{"dataset": "rendered solids tumbling over patterned floors", "horizontal_flip": false, "encoder_norm": "batchnorm", "encoder_activation": "gelu", "fusion_encoder_layers": 8, "fusion_encoder_activation": "squared_relu", "fusion_encoder_head_dim": 32, "max_grad_norm": 5.0, "final_lr_fraction": 0}
Rows from block 4 of the fusion encoder, named by matrix and row number. Rows with one number belong to one neuron. Each number is 128 + 32 x the weight over the matrix's rms, rounded and kept within 0 to 255. All counts start at 0. Numbers have three digits each.
# fc1: MLP up (fusion_encoder.blocks.4.mlp.fc1.weight, 1280x320), inputs 0-79
# fc2: MLP down (fusion_encoder.blocks.4.mlp.fc2.weight, 320x1280, transposed), outputs 0-79
fc1.947:114088132091176101171125133128115105049140091151130074148203133130126117135123082160137162093102124126092094180086125096119119115121079125132084069121140169088146120104118105161115138137131124162121133180149127071123150110117158126176169124
fc1.948:143134139119126139157139142143105103131138122139106133142136136101090105127119137135147110156114132137121110126145138134128126150123127122150150097112107122119140137124141120143117133107124137138140150124149134140126137145117117109130138137
fc1.949:136094097155071141134091081165125114153086134129131126115117130188166147116104180086099172087139168118103151149159153162155137162198081104093131159139070095121114137048127114115156141152108179121088112070177114138158126191090159134081126064
fc1.950:142136118119115126134107144116121144143114119111108133120105137138133112115126120124125137130129132109152130127121122123143123117141125139138106138111110120138116137152129114113126136127134128139119118128144146132110114119118146104129129136
fc1.951:138139154163130118101126144136121144116144121138115111131129128136157103105147143126110131135139144112119098154152124109122125130109092150095127133115126128120112109110158126141115096134126118142137156143140123122138111101158108150143128122
fc1.952:150197218074184066100107202165146103045080110040136119081148136074043133154142134116178143073147108112231091146128164195155082060187001157153103200180139099154126104153156160202067177161159247248143117207192034139184089119126097156060132155
fc1.953:142149125112116125149125147117164131104150093138163128124070141162137123103118101130069075098073119080150115146103118101145105112132095180176091099137147102123123123124146140082118118125121155126122168114120132111156127107119126154116127143
fc1.954:084104125094131120128111091089099114139141105124120126161106187130134149143125148131104163158095141120108139135078135169132125121088110091135152135127131084112125105146098161141095153111130128099178094144121133148120121050134123151108125106
fc1.955:046157094102103102170059123093159091207212166144091173090066099133149060099151126181079188193113114172134161163164119061027160116253166122149175090131096093168152100130099107100180146114136197147132072063179181076204100165121186157112138085
fc1.956:128119124117111126105130141106153119110129118116116134114129135139121132121129144102139119118118140148112134120120145137123141106115126127112115108138139142125119137111131126122126132113140141141114126130139135139134113127134157106141126119
fc1.957:109139116115143069105130130093133140116175106090118142115165120143167103127098122134105161121083133105142130122153118115091143143133169135096122147181111165108164141175108150140102114117139140109095101090061170117135115110136123157147134113
fc1.958:127109104152133144166111117115112161180099102137048133144184114118169075154128140110174136126099142109120170131144110130173094149157116133138169095133086115104127155112160119153084169194125099041170137094135118119152150138165107101107136140
fc1.959:130128148171150136171086104141153085123105150070193140138118127147151126118093130141119103138113141134117109152180110113088144116166107113126111101158131143148102138149119131098136180136153083142159123122145122116155147135125124130132156119
fc1.960:141101131116090139152128130162138112103132114118086164117133134150141166134109137142123149128122104128118159148140166152153117116139105135085124107135130125150113143129111119154141168113134146176100122099133134137116150093121131142125141139
fc1.961:152133132078128074143112100176121127145122157065138146128105098149109107119118147171123127113120123138117075146108183116111127138115106125115130169174150112141126140129149128122117124134112140129172140097119128094126139145121152126097122107
fc1.962:116138132123092112126127118112133135122106141150121148131149131120123137119135131128144123121154140100111119150147116108128098136160157128147121109172129115156120147159109146145126138131141133108129096115121134127135142138145127123164162143
fc1.963:115150137146115106107107106133124131132109135125134130162127145147145107141138125142114140125116135141135127114132117151140109147106117136140121110133115151141136154121144118130139122128121126114123124133156121130141135115139138119128145124
fc1.964:139103109119136172142182143197163154149125137142172136162142065102127053116138163102122142146127105129097129116102188166145180111151126173196171116148080146101130143084154105165131158127121114145164165131157151154129164136105134103154104082
fc1.965:131143145125099134147159121138137151106107118102057126152086167123087049100133175167151124118159142083110125164130114126119136163092134129146132166122138122132108140146141122128111132130094156134118168104126149100116116150094121106124115131
fc1.966:147152098127113127131175157168086199138078135125061133109190082098122100145138156168188142134100106125091133171147133132132170114123117140118113143196115139131095135126148121160126085103126090166132120061117104118132137121123125128144181140
fc1.967:127123156130106141146130149134102162164099095124103180190118119137141115129131140135124101125110128136173137123160113176143125122168070143158125105142100131144149115106152109131121138140094083128148130108127138120095122109133125148116090109
fc1.968:091079130195137112205097140101144141116006198116231160127140221128179095169113080082144192247182172084157109077127143152210000100112123109115111103137128154009106118134082160116185129126153159059043060043115104151006144123127154080050187095
fc1.969:150118136112142107101130139052117105125180150150096156172102106128128125106072148131134113140154172145064099073091141117110039075055118124083125143086151147176150116079143141164165160101145122159124113089101171166132070126129129138153065113
fc1.970:190090088078092243103178053127204086239097161117152233188191214035167027138000066185101138084095033158120100127233147077110095080181156068174118234098161140115089125108169030117202138178036209190074165169229041105071076200135246145068143119
fc1.971:118137133155138137151161140120147141107127113116117125101121097097134126108113135140097130112152122136126155117144146123125123132147120118110109156108089095109121134105141157123138160129103152091183132097163105117117149147097138122129112132
fc1.972:127114119114123138138114112107099126120121106117132101142113137142122117135144142120117126140112151127114124131139110156130140124123127129153120125117124149121165115115119091139131161137102132145118120100155106124125144120191117114113150076
fc1.973:043221056146196161131151120126144145085106154150050112106092100164119145151049128159155108048095089073161096114182159108136056136074132163118089073142042066068225090073205097142240157151086124194125175125158177106182131152129098119165138084
fc1.974:123185209045111198034111095125103140113066141105000086136082124100087122209076124101162133135073121193061184147255047173038044094118000175227085123144122090050179177042105128165167204146143154022185191000170142147089238074204171240000185204
fc1.975:139192217032108251180074138096129101093166147112111073219255172147094175114089150160116177111077127090112189176070094181201103143208044171115223094061044042104115124146211097177110215095174067178088170208138114141094129183148025231170135124
fc1.976:086143136157105090137139105097111095106106144135145159161085141118134123128126123122135150129133107128109103134105146111092113138123174154135110102121130119156134136135092160155119115132126142145110106133148112119147113110125141135115148147
fc1.977:119147139118122131123119144121120133105129111122128130126125099123133137145129129113132125136136134139126132119129112142120138123151116137123135112133121147128136142135113137137130135127124126129137146129142120146130122136122147124119126133
fc1.978:128124119148129116138110124136128131122120162092126127140115141117101116160126137129102134135145149106151167123131163119133127124157086108121128127100127111146178132113118117123151145125133130148149115170123132146111133105095134103130140074
fc1.979:145216213163086169226037077088048149090146114088089179078169171183030202225000133176159164255064066032114088180169255130075189153132000140146124113166170061169027127074140200147255042114106155082172143000129126113216058043162047119126132192
fc1.980:096133106134096118138134114093136108150148113141120128108111115137144106126111134125107117128086124151120120134119122147121138139171116127153161117138127117135139115139154107126110117149123131123116117137168136124099144120159154151105139162
fc1.981:104110118144118096128164112144159136134140117116107141135147168115114141100124121117148154131130120119110124114133105134137118145141148130132128150139127180136154130111092108125155138109116120131100130062118148117139108115128159125160109121
fc1.982:161097124153134142140134123137116137112140149117148139135129126160090156132135132129113120108139117124149106147138113149133148130135129139131121132153115102162110132129128159143142148105136126152111104141102126124129145159135121114131105131
fc1.983:127147161118161149139128141118130142133110123108097109111117147136131118135130117136112148133129134149125132149175117144116134125112070112157110131147132097131131141111099127119081146132135154100139147094161135137112144119124154159109125133
fc1.984:113114101118104150072140130117171135089143147162123120125129143124133118093113106106170112079129130082146089134134114187116113155160176145137092146163148126127143142054141084134157147105134135150130065037106105118162107168115106130063101171
fc1.985:122139102109061113114139125157133121106091136127145180121062102133122097113098103129210115155120138092184073115126062137123080096154150126135148125150089087120110149156155140136144139121115110053116126015115134125168130078115123133073108131
fc1.986:109165123161195142152130115207041136122169067096099179174130101164124126181059107138149155143135122185135094146044129128122118076138090121153153120106086167166150142134131073069062137140075147097145116063139179089136128120167060126109145176
fc1.987:066133060143099077094145066130147080114126160101141131110126132098123083149119109120142136153102110078121125110135132160130109115118105122106130149113126127137137135126099129136126115134096123126134075135128156137125106139143113105087121113
fc1.988:116127149122130108141137112128111141128137125126122155139126133137166111131118108124110139137123133115101121139113124122118138120129118122127144119123138127166142122123120143150131123110130155137117117134112109129132129118129134128141149125
fc1.989:030138119153046208165095109170165084075127098095068147051255068142141086220079140216185148129079094131067134154145078153114097077107158139081139152216086090186068133135170042115156164192118179077129127000118164092115148185122102108024097179
fc1.990:129140102138128118097132127143119139115139138132134134111142127103185101132139125124089113164111134135124155115143128144133113123123129131145115106148115117148133113129108146123152126120136141085150133119088131088140140144130128116125138148
fc1.991:136137118119152120108152144118135108124161157113147083124133118139117102117141123114113123138122131109128135142114112124109107113119144136137108140131143111123150143131126145126103129116128145155136129094131121118146152157133144133112116152
fc1.992:125137134141112138118126140142147106118149128119129093124156125121146118140141125116154142152150142148166114121130115146108143122144122121145156111149099117125117129125121135120120135118113122112129124124132112132149124118145121125115137111
fc1.993:148138149130139124130130127130112149148130124141107135128132154148138129140133131123122140134123150099113132112117127148113142140116130111111142134151118130132140119145114145137132134140132128130117138117126141128117152132129134113129140119
fc1.994:119161114138112104133104094142172125128137143080138118109111102135182139126106123127131165099136096077132092156119084122149140138136141129119130116145096153130100145109143137157157117131102146139105143138144130134181113096095117144108139096
fc1.995:136155103098146141121091102124130121148104123143127136130108104117122131139097092100142127173160136126119126137161105108152123111103117093130137138106154111129150134139092133118113182115159182147125115167129094144100097151130116088108106126
fc1.996:103106117118126176113160109125159144111121087139118074059130155091139183159089124117187134176144176132160219081165147181106075156127169111059152136165165042082109109111125157209139145156147172099124183052110140096147105126094113185012134073
fc1.997:132157143101157125111163155140131115147145128141061116087110125118131105147111140115091094120157142123100181146167152110098085106145095110172133131146139116093131133144108101141124155138120157145148165104104117127120148131116138182134136125
fc1.998:083155122057213095112146101134130131089153142111067142150080078092120107154130114114134108128074091160132120122178150060163102099122121157143136097135062163100147148106144138128096125117106162051177132131139130131091088108112109161157160093
fc1.999:134110113131145136143156134143149109118111113112119132121141139114130103104121100122126136119128127132132123142147127134124112122114111126127130128138113128122141107131136123120150126110127110131121136107108136150144118111117120139126131122
fc1.1000:100091126128140125097140073139070156152113125150145135198144149114154136180104134144070167146137169127101138111149202094137068114107142165077157111134166106097115098113208178127092141107085187174143133091095107152128102121111090093145134140
fc1.1001:114141178126129142128157123124153107126166172116141163132087134198165139155132155145097119087136139166145159121157093093157135063158113128154117089157067054122180107158153162139165111182162159142124119075151153095135125075103096130104125121
fc1.1002:141115142118112110140138130117126133149126119120114117138124130128136111140103132140113131140144122130113122121142125147146135110133123111140120146149141117120141110146149112124147109125137110111134124120141127112111116124136140107126131136
fc1.1003:165125098142145094137161140118148163128135124136156127142107085113149113156092127108179196139138151132142119126043144184120120127140060141137127161113106128104138095114117154137115145133118127119164147112137107138110167126141131171095189122
fc1.1004:127104123126107124140123118128119125129141154129115142103135140110115141116143104114126120146131126112125111110129123150133142134119125117121136133135121126114164112100128128130130133141137142148133116124105119106118141121115109133133132129
fc1.1005:133112122134121105128165118132150135104131092147146148122083113152123151107141126127138107142131111096145111124131105146125111101105126183095127146170115111099178120142092120112153084124144085153081138111125123139160151154129106119127155116
fc1.1006:148105128115097096120147121147159118146139143090073147118151109090139139087157125123119181148086108122149133123134163168083128118149101104108132130132122091134127139149140130143143127112123130112158093096107114137155110122124126147142155155
fc1.1007:111130123110038134070088126122060065164144120100096209125008096145159164092114136105158132192150168018133121120152199144146051106121096142138127185087154177229135105133157141094095121138109077096174099093165175128179151196121039084096133142
fc1.1008:125086162172127147107133157138117133136128131126127103158145129141149142190136135112198125149133103178142114143069106147196152096133161142121134156143149161120112138178152106153080148131104142159144114092120157103077177117098126165141127086
fc1.1009:123136146126082147080098089111139111081143137132125105099071161139123144118132126085165125136118108154060155110136128096111097117096146076104118137161142133151196150170092114118134132185107130113140102122110122134121140104161104141140164112
fc1.1010:148139146132078145111142137132175138087180135124125167139111097117135179178118112140107123115138138101136070159111125128099110151125130118133081130143133155104180112084085126123141133100098119123073169106097132111135151128117114164131118102
fc1.1011:127101125129136138120144121121148116141113131140137132124128141154112135140128130126132103125141132142125136153147138105100112123137118118114119128107123131151102117115129127111128132114111126107132130129118138146118146155134148135120134134
fc1.1012:152089160121094142100131123122112105134148118139126136100093125134130102136106108127133140117140146158139134168130118141139152152148117144136146106138125144105089122134126108132160140150116130147150122116124124108131154126124118125130113142
fc1.1013:157116105142124112091148127131187139165151089142114106152122130096119125117094124113148102138126088122118120105147150126124100130132115143090170091096140087164091120102161115125110117102119114171120118097088085116129132112104110176128149109
fc1.1014:116133149124119105134134118127124103130121122150120120126126139118107120151142121124119107138141122122112140140121137135111130115133113134124104144133122118119121110116134134104117128141131122105158143100126131136136136136128125140112142133
fc1.1015:133135132141111125143122131111130130131172111115129111117122145135110149137125142145141139111136116122117099102139162145093103146112128126139141115155153127145125121094137130156149152122148112151113105143139120118137158131149124142138145112
fc1.1016:132141125115154129116133119117156107123122115137122116126139098115149153115148127109135129144135109149130127132135112138108117097128110125161109137138105095134094118111105126119140105123136109104112144114136101151131152109105136152083135141
fc1.1017:127126112125133120110117156128107129143119110141135152130108101138107114151136143154142110146123138128114125141139127116113135125129135115113165120148126112144132135125140126142133144125122118121114140115115141130123111113118141128109111122
fc1.1018:130095142118086104133106127137115142107145109079090127117129127132164129149136131099097167128133086105152122103119095080165147093167102138068132107136111115138070104147148159165089110126122159178044135143149131116155146134121121102087153108
fc1.1019:130130149123122101103147141147116103129101142138129156133105118154110124135148125118124132127110141133144107111140126164106123134140118134150108119124115114152149122128127140127116124139132144139125123107122145133108148115103128144118141117
fc1.1020:120124117120136136114140138137132120134146115124147127140115123123127133131127129131137134117135136137143118114154128128122117149115116132119133145129137120133104124132140140142126125133121118115123124131154120131138113132123142141120140121
fc1.1021:152127122111121154138140150107128127100132145132145106161157149145143134094123114151154097159155144118137114121121095149137150106143160132114138132134100137131110122128151135128115124151116098132122112108134132138140108120129130159121137143
fc1.1022:003255255167095091227089104078247086105136146013091197000000255038209221113124197123168069255071044083065191255122211000141063000255116055255156177093113156075072255157033164034232125071039230083170160107044255138245077094123086146055186132
fc1.1023:157081213055110060062105138225119151120140072056090102156199113149105139150121112109167157128094124096202096122148138136140083238120096177062150209172147115218122109119132185093102171113166157125166009031199176100162167133124132143000177137
fc1.1024:112127211165097086143109128105106130055159168139182134156122134144064110150145152111136086136145127087146076090173166127155127148104080176140137158100157129189115135138109075062154094128158087127072088107099129118154157083135128132141161119
fc1.1025:139099108151144108165110089143115114106116150122145128136115122119121128124117121103164130151133134116099120100150134111160168112134139129104129112117125117112124138137134127110107143186125139128133143126185167151120119123155158116164126131
fc1.1026:127106142147145125101120123132125106114086122128102107114118145153159139114135106142098135117141143119131130103145121125121147123147141140141136125149158133105172116147144137145152132135161158142161129105118132114103126128126092185126119098
fc2.947:190152136156147168103159082104130120183156138169080122192121138120111085092092134129144123106068140160085166096145080149102178141178167104133163135163113164103105127132135168152124105127091158129193075126152102086101119093154157113117096123
fc2.948:103118119165113138091091097149131148157154164147137165131152128121164149180123146146163163110109139089098130105125117100070128135087121148113123099173117124094106129128100137099137138107090095148118139127146149150155108137149113087171131127
fc2.949:118135090107169175165104164094121130198107078117144074188148082148093119151169119118120162111126138077134185170117140106158181154142118147155164102065083150088107141160171113103165092177106128205103106185080140146129173104162169148179072109
fc2.950:138100101138104131151096159144150133129155102145129115146102136156105121133103108101150134143135159130166128131122150143119119132142153153123135142152149099115161092117155109154096109141158114092104096143098126129092123122092105092096157138
fc2.951:159091095159145160156143122118162094144137163125151128150110166153128151117147106124107152118114089136144115112125120112099159143142163137113102164101145119111098123133157132146099143138139154102096140138100095132096110154159139112103094114
fc2.952:124100129128167036121138029080148135234139035103107071252181143099140088157162134098204064150141148069212092149165043094061156172131172158132078194157090109162088098113169166092099135125069135062107048062045131177169126100205136135214127128
fc2.953:177186095141120152106099105112111104167088139111112109101168133126133129125144152123133181159157098121108140109119126146125127179117140146106150143068126113131128159135153136169154146111087156131162065202129119136139134112125139127083125110
fc2.954:096110163126162185145196135197125115105093089111079147146088097108133120137130095132196169093149102114116169114163142201155114165158152147143148081121146157123124170112170112138141158161157104142100100056174110131126138152122159121115147113
fc2.955:137141126117131144110102123165102120140123144118134066145153212239123200128093163213205141132185138083089122192074121134149116056082136152098148111121181100168180176118117122085065036160143130071162103188144121070150137142173131170126142182
fc2.956:137156103145113154130150156142142131092105152149123114118112105137092097094125133131157151143103130100108094161152138163166119101133116131139110130155105120168155141135144155129129141158126102145111113124139160100091152158096123100141139160
fc2.957:111094123123132152153126155119101141171139157096110119144132152100163110166141105142130090127124132173130140183137150135113100145094148120138157146134110133157076138142141108116136078161091108084163130113112103162127127145137145158131117100
fc2.958:156098101079046139177151121157114132136116127079185103129078084157084083136115148166106162111130104155150116135109159112166119150147128090097064119170177107182094122138136112095136135146134137194138171134092173092145115103106103106094121115
fc2.959:151146146155143123150139161143127104114158100082120118147179126135097105114121151145134168141138134104155163103166140105148147140096161113089125127097111092124165112118160131166145095137094124139078138149106163111100111156161147134098132098
fc2.960:106170136107130131147169156137135092145129113124152133090118107128171117112138146153136135120142140166123096083107086150096150101157145107137094097076144114070130115139119129130145130120114151123122126133137119171132121114124150146139114118
fc2.961:091107137154110112140108163111139103097117109165128053074115133095117158134162124143136111094095107146152119159097106140135131169112173080127163058112117103139106144126117097153109141114091142146119119115118161139095172112140112104084128093
fc2.962:153133141100134157158098126163115132124096137128095140156108099153149153144158094125115140118149098134117099144107127138133144108096140131154092100098117138104110118121126108132146129143130093113157131099137136125091137105110096168141109115
fc2.963:141128141117155158130145159151130098153106127123164155106153158144116123159125135111163141138113160160118143103153118134147129118095141117109095132091153110096095150116108097129136112153115131146131143146129142108100131144145092103164148123
fc2.964:094179116124122125126162165089110127102160109117100092104100144160085168125117169121136122076092172130111131138151104160067027147146137095147146115155161112072120123139107135165170121105146076112112099074097128096126188137158137162141157103
fc2.965:147100145158139105076116117133098154119120117154092156146135148153151144103148111162132137109159105117135110108103098152109110098101098121120080125101119166146165105112170152146150133154130116133115115145119141078140136123119134173126109147
fc2.966:187115182108101158120132170083138103169194153116103079098067101107119218171107135074106123138128155094143153140205114130146140132125111115142076118092154129110156102104129154125135110126148121139126095070097211173148112126119134134031056082
fc2.967:141127145108138131148107088208143118149137080104138118110179102125116123153120161094181152154119090110137109136082153163130096080124182166148105078106172125116098081097167174103113106107187095168168125181074106088110171121117095118143142135
fc2.968:157133134126146093062114162071042138121115065178119205172138112186108174127189174106124105168128121117176085156184205208074080129135141197120089159169181079158099056177106200199111106136130117084136076205136123009214070151110082126096070181
fc2.969:090090135088176166138156115176116138135082129109112120061136161106166154167080119102089151049119144139126120163111164164143160114139150122137131150096132164172137156134134088132163147161116109152104219201100097153105128152121108119164153166
fc2.970:151186203095148057121218161064131165142046096136156132058012125122105103178155119136206148161089103125078161072174219084169124134101187092113205086223222102163174087073135157230177122141152160196119234110121146037114182077106196152147139211
fc2.971:130066097163113139099096117116083156147161109164152121167128176132121133101111090125141093162095138124111129113100156122172160178080144162137137088134109146151154106121161081095126075167113125059118148179086142144142102135138110144100110144
fc2.972:158143142120160110142164158127103165094144132120100111108149083153135157149142166124119114096104096147126123108081160159144128106121159126133109105149161139178089157151101107141151118107123148116148114160106155093117118140161156118097126120
fc2.973:070127072091139119130101217203037178099140137101115137102074133149061154107142150155150074138087099165118089065116154115069144152104175083133049152127191123113073067131090093140105164126144222068104102132186108198128109153094151095156165132
fc2.974:196000108200054135104139176073120063151135219255175110245108255056078233089000037171120062151095158094102091211070209164206143135161255127110188103143200166194070037151098173170144053136043154177137075043113130151186146174105206156166161121
fc2.975:151027170203064176114126120161184109155114055192161129039190135124081127137095155090129070122098179080158132156177081202026110150114120195148102127180208162124198120118152085128134147098213120169171228073094060136018068163190154141196202056
fc2.976:112132159144119171094112108165146163101139152168131139145128139175168144119167150100157101106137141120128123129091095154096110124099097151168138120113163100116123108102164135151145098154110140121105102141146157122173130127139156166100126166
fc2.977:152094108143092137105103133162151113102165166095103110105101100133092155106155148132109154118143124130109129135161106131141149090116138129110099151129109125090100129112132139132156104164151091123144097104150128156110106143108146094121104091
fc2.978:156161158124175159120119127094108148189119128133094173079099112162153141151105104108181131103124105090103127113132119168135145161125100103164140134148094142141138115147166127151110106168125097092123150135163116122113138140131165109066139090
fc2.979:178000107146156137137234255092087157176149111218186215145224139127152162108042197139106149153140167144053064180089174236185086155000018098095098070156059132109255053176190107176190216088134067161086172211165171115163178108097137175218124170
fc2.980:103151157085108145128118094097107132108130150105112163140123110106144123121111156135134137100121119114144121098108093140157126141117093136101103133150107125157139142163095105132103130119164148118119162156110162160092128123124149139157093106
fc2.981:144149134086138129116131120117134151150152084158148149156128132133152123148155159152110132105147127148142167126148085122155103115119152132111114112157116130143136104140135155129097144162125147113138150164141128123129156116163131119158153093
fc2.982:110129120158129162149147167121133148083086105160151104101103084130142131092150158156126152130123149178140161123135130166161131169173145131120141133127117132142082125094115140146108135153151099096161174155110111143100130157114119129143121122
fc2.983:097157132132109140155086113158151140120145140151164110159151104167151122135140157111123136128141150159128137139145125135166143093098120118098146088159106097113124153117134136103135142122158137144104139104134105123130120094142101159123132091
fc2.984:157182148113171115152102156139093098145135130118121127184106173121158178144113099170071041089145130044159162150104137116170095083191141071100096080168146139165153124115136149116091108113094156090110103146110115133133129093120156112075113107
fc2.985:088145172095127136124186149198121093150111141075104116078057181184104138104147098122152162188148142128161179079143036173051121149187138204114085122116130112210164162151175091084146092180148104135099167134190149106125085196150133125132156120
fc2.986:097152106111131102149135165215094118113076108107144159076109127106082115238085167189201138086115141132132173073170137131117088115071186132166175194121201101127117075073170112172145080157186054104174178188103150107087197147141145078147094130
fc2.987:150167126171147167124121095166155163163167091135097113083129085120097085099106139137148115137105116111160107119136152146140109121133168115111143101100095152162117167135138100155148072123138154095151173144110116126106124131128125133143117152
fc2.988:111154090157093132100108138126123144103114102129101147123128136088108149167100137147125156080116151160126166126148140105089141118146105133089146140121164107126096123139134118092130114123121126142099100135100150155124119118133110139149146103
fc2.989:255137065078167144121168202077134097080121185151227152185063000163173160078161118175207139068126212166114120141027129120193154240167031118136113117090068105216111125141087135126032136097132139192099173219192077175171096110183153084199194122
fc2.990:111121143109116137128147113131121096097153116129159123166138136120157133108174133176116153103088132121126146117132153143085150102183141142120166106072157112147149113130144143148161105098147146162097107167136153160138132131138119111109150150
fc2.991:102130133109142164150132101113137147121121143114164111097117095110124094133121147142139112097121125117099113163126136162164148159146111155106149146099133128133150152136157159141156145151137096134093160145123150153162109101157140128122157148
fc2.992:139143155131141087106121139162106107156104114104115154118094083135161089148137156141155163100099110152162156113133143128110119129124150137089120146148090160100134114098104092153148135120118130105088134093153156142155146108092121098127161101
fc2.993:161172092108115148102093116110157141145151098106137114164143151129152100147153123110127099151102163157108139142111122103159121099129158120145095153124106141133148113100093101108155148155128145124132152139148148120147121150149132153161137112
fc2.994:140079142143137103116135122172098168118109127111117164097171160133188147080134154125158108106159148111110110116109151100138108146158098130082159123137177125121091124162147115111165091117138147124158139225126148133119117125109127094118138165
fc2.995:138143114136110147108101158134134146090130127131129167126136078103135122102131122124146129122146182142148105124125181106099141155146121116113095151136124119121113107119141126098121130079136094109111137060167148148122147131130116096135135133
fc2.996:096112098123120252147073129128071076123130120255081097063139117159083223140175181187148068058108127137075111100041116142138123120134255141138125134173068133139055096098137128048096160139100056105105143110140047057179134070159129087140112236
fc2.997:109120110099090086139121116185102168134161100100171103132156126122105141155128096129097100092166095115172128115154133100110114116094112106117139139159125124118148092131134130127145106105119129121096134140125127111120113156168118101171108085
fc2.998:127109168140125151123060117047166081140072117115080139118183151129108177131105081157122109059125173072127124208090121158164151107136130144115110191116114094156196128119166162108125156106095123093043063193175147114121087121144085134078135206
fc2.999:094166134112095145148146105150145126134107119163159144148157139111159099147132153125110153137163092158142128135114130134115119114136109163164123119109157119110147121114098138098154126097111153154123090133130098135156130151131123159107135105
fc2.1000:163148156150114156131164124176119139136181094103076118054172071078121093154157145124128146139148111056170094124146149177083106112129127158140160105173159171119177159126127127124110101151092176113165169074122133166117149082156173162145164184
fc2.1001:097156068110156155149168110132174160142121120166183094150178095091090103140136109114118161117072121119132107151092162110132092185140108109124071128131128180115088121097070130118118128108122125139134100178168142145087077122180167113112091101
fc2.1002:136141114133095166115128134163124151152107133104109158158114101103148157145164152135110155124142162091091101126097110160099140152138128151140126152114143165116149160161098096136137093132141118146109148127112129093113121147146164126137156138
fc2.1003:105138099107072146174054160142116130113137125103089107119102164130167131117140097108087095089112073127119152168129107118105118170145126174089118160131150101209099050090098098151104148108138124134139146150141137158148125111089110125117165106
fc2.1004:155114155111115127129153122137125150126119160152145123159138108141141126101134120162133131141163153143136117126151167156135087159157099145102110106127144108141097139101152092153105157103126137108146143119124146118121124118121127128118149131
fc2.1005:134149095114086152127177133166117154140162125074134121096093123156139111114146135124129125098088116077128128128109108156120086125105153194149114112144139131072123077156170129124141160148129113110110109094110133102113126172118173145160129132
fc2.1006:091112098148133186147085151194146116143125094182129134152049140128105090082174096134110130156160152175134133109117111143131105117102174134092081098120143093141114081120122140073103114144165128132187121133100115092166152123130177147151115104
fc2.1007:252049096131180151094104095113109169050105117180163151034124127103120144100111110053177115174107130134115210149167197128172175237192107148156175046085064085133192192075143086094122101143158096103144239128156052144079056140101075071191163098
fc2.1008:091142157156139163132138159104147119164095096121088165098097108155159142159145143137126160132133172071149143140140150149149145107110081158140133116110122107128115138107132124127139114151136093131099113096101153144087130166093119120151157129
fc2.1009:091129103133113107140164113096130112164120146079133119137124131100123141100171122102159085124106119164166070150150133108111171136114125106106116127108102124111129143085132094112107118077092142163123126141133118145114145141112121128118136135
fc2.1010:154143101104168151151138138174070122155165105136162123130113132142109125116191131115142121124104169141132123192184114140150102155125184152132154143107103096101176129147115112128183081114116118148075074128147111124112113157126122105151168114
fc2.1011:155115139100121137129125141105121126128122156115108130133130107159135154150099141157097123167146131113145145102146106143134156140157130107101105137168155161148139129153110097108123138153140117128100142132139127111137155103123148094156100139
fc2.1012:089130123122175125173120106141130106083084115117184132098158125090123139177148171120130119120109150067121133158115082136196183109144161098154078164106144130154134133117095123135155141092165137100105091189139162105119090170154182096120125058
fc2.1013:161105153117123148121188135181140142167150152116097125112168151124120108180160085138066101188159115087182104155084181105112146146109150140173114141160100098125138100119124095132133097118133102170128165174107127135095107168145134075112164137
fc2.1014:116157115140127154125134101088160129163099153117152146127156096094138131161121130154127142132113129161106113154166091155111116134105103115114103153122121112153100124148151132154119104146096100121101139166142107093153132162146126129165131102
fc2.1015:118097117122136134137125140123125110133124113139099123122101112092158103162138092138147155171145107100119121098120106126156147118134124156106108093104150130118123137114138144123137108094146119150114105106098148112111108154128118137153108137
fc2.1016:153147117120102104132152115146107132158132117099159118130106159106123165104130097147155145123165137148126153130116153133104139170149152126160137098119113143155148131152118115110149147146107108126134142133133144097118162159139165150173096154
fc2.1017:094107101124095161125122108131138155128132124120124090119160146153090149112144129094102133153124123158107133138153155144127122162137117109159096104094150166136122112098091129160092137161095109133111120113140110125101128134094146103159152091
fc2.1018:132159095135156129149152120114162186119112153147105095116129158096181161172127118122098084123104118124100137133143089184073157150154168199101100150129112102161131093131125176072126118099107127094076111204099149154086059130117175118086139151
fc2.1019:141162169103168114119157164118157139144148093080094137124163121102158152154085114145103111111165149098115123143134132138123115151136144169142118099105167132168150164100122130143101154114151145157111141153119157103141147119165150102086138116
fc2.1020:158114150121123158097129100126123109144125114152126156162108126133148116153154116093133159139149116147099122095119137156148118153095144138149129129150148097117150112145160126124097096120122098147096129146141102145095119159114097110145157146
fc2.1021:151094101092143108158129149145114176148103108113141105124119160131099100161152112089102149095111117100125099127120134121099149115102100169156178156127087099156126158107157093115153127119149097125166149131133145131159155114093101079147161087
fc2.1022:120082081100095252089113091255164133110168190219130109180181173025145164123168124106255122000112096026071158093140078114174120135126194190070151188072000131120090173030145050246111109111223181217184129203085239121183190144147234026191182098
fc2.1023:107134034132161120152074091089148153110115063124190146139021108127168142074160111101026103142100160102076088185174130151150110113122100093179091190168198170136167134121165113209134138096165109064082183145143083095112063135131111097230118139
fc2.1024:166119138088144156096096084110053255100125149135132130064169151144137111178194100090102103077161097073115129117076143154173075119111125062120166155118179144212082104118073156180116117164123138142089129133159099139133141130145084146151118167
fc2.1025:123125132044112128131158123125133168153071119151175148149136119176130126174117130127112119079088117114146170140170158154133094152125133141130103131122182150138095128095147135154141137172141117117193133144141108083165103143114072146153140052
fc2.1026:118137154077122155113104135159127109151156116152107166127097109115122119141157112168093136097101149137152120139160126137158096111104120122122128155107137101138106107144118137138112083139140140127121090143176156108098158147101114149141097132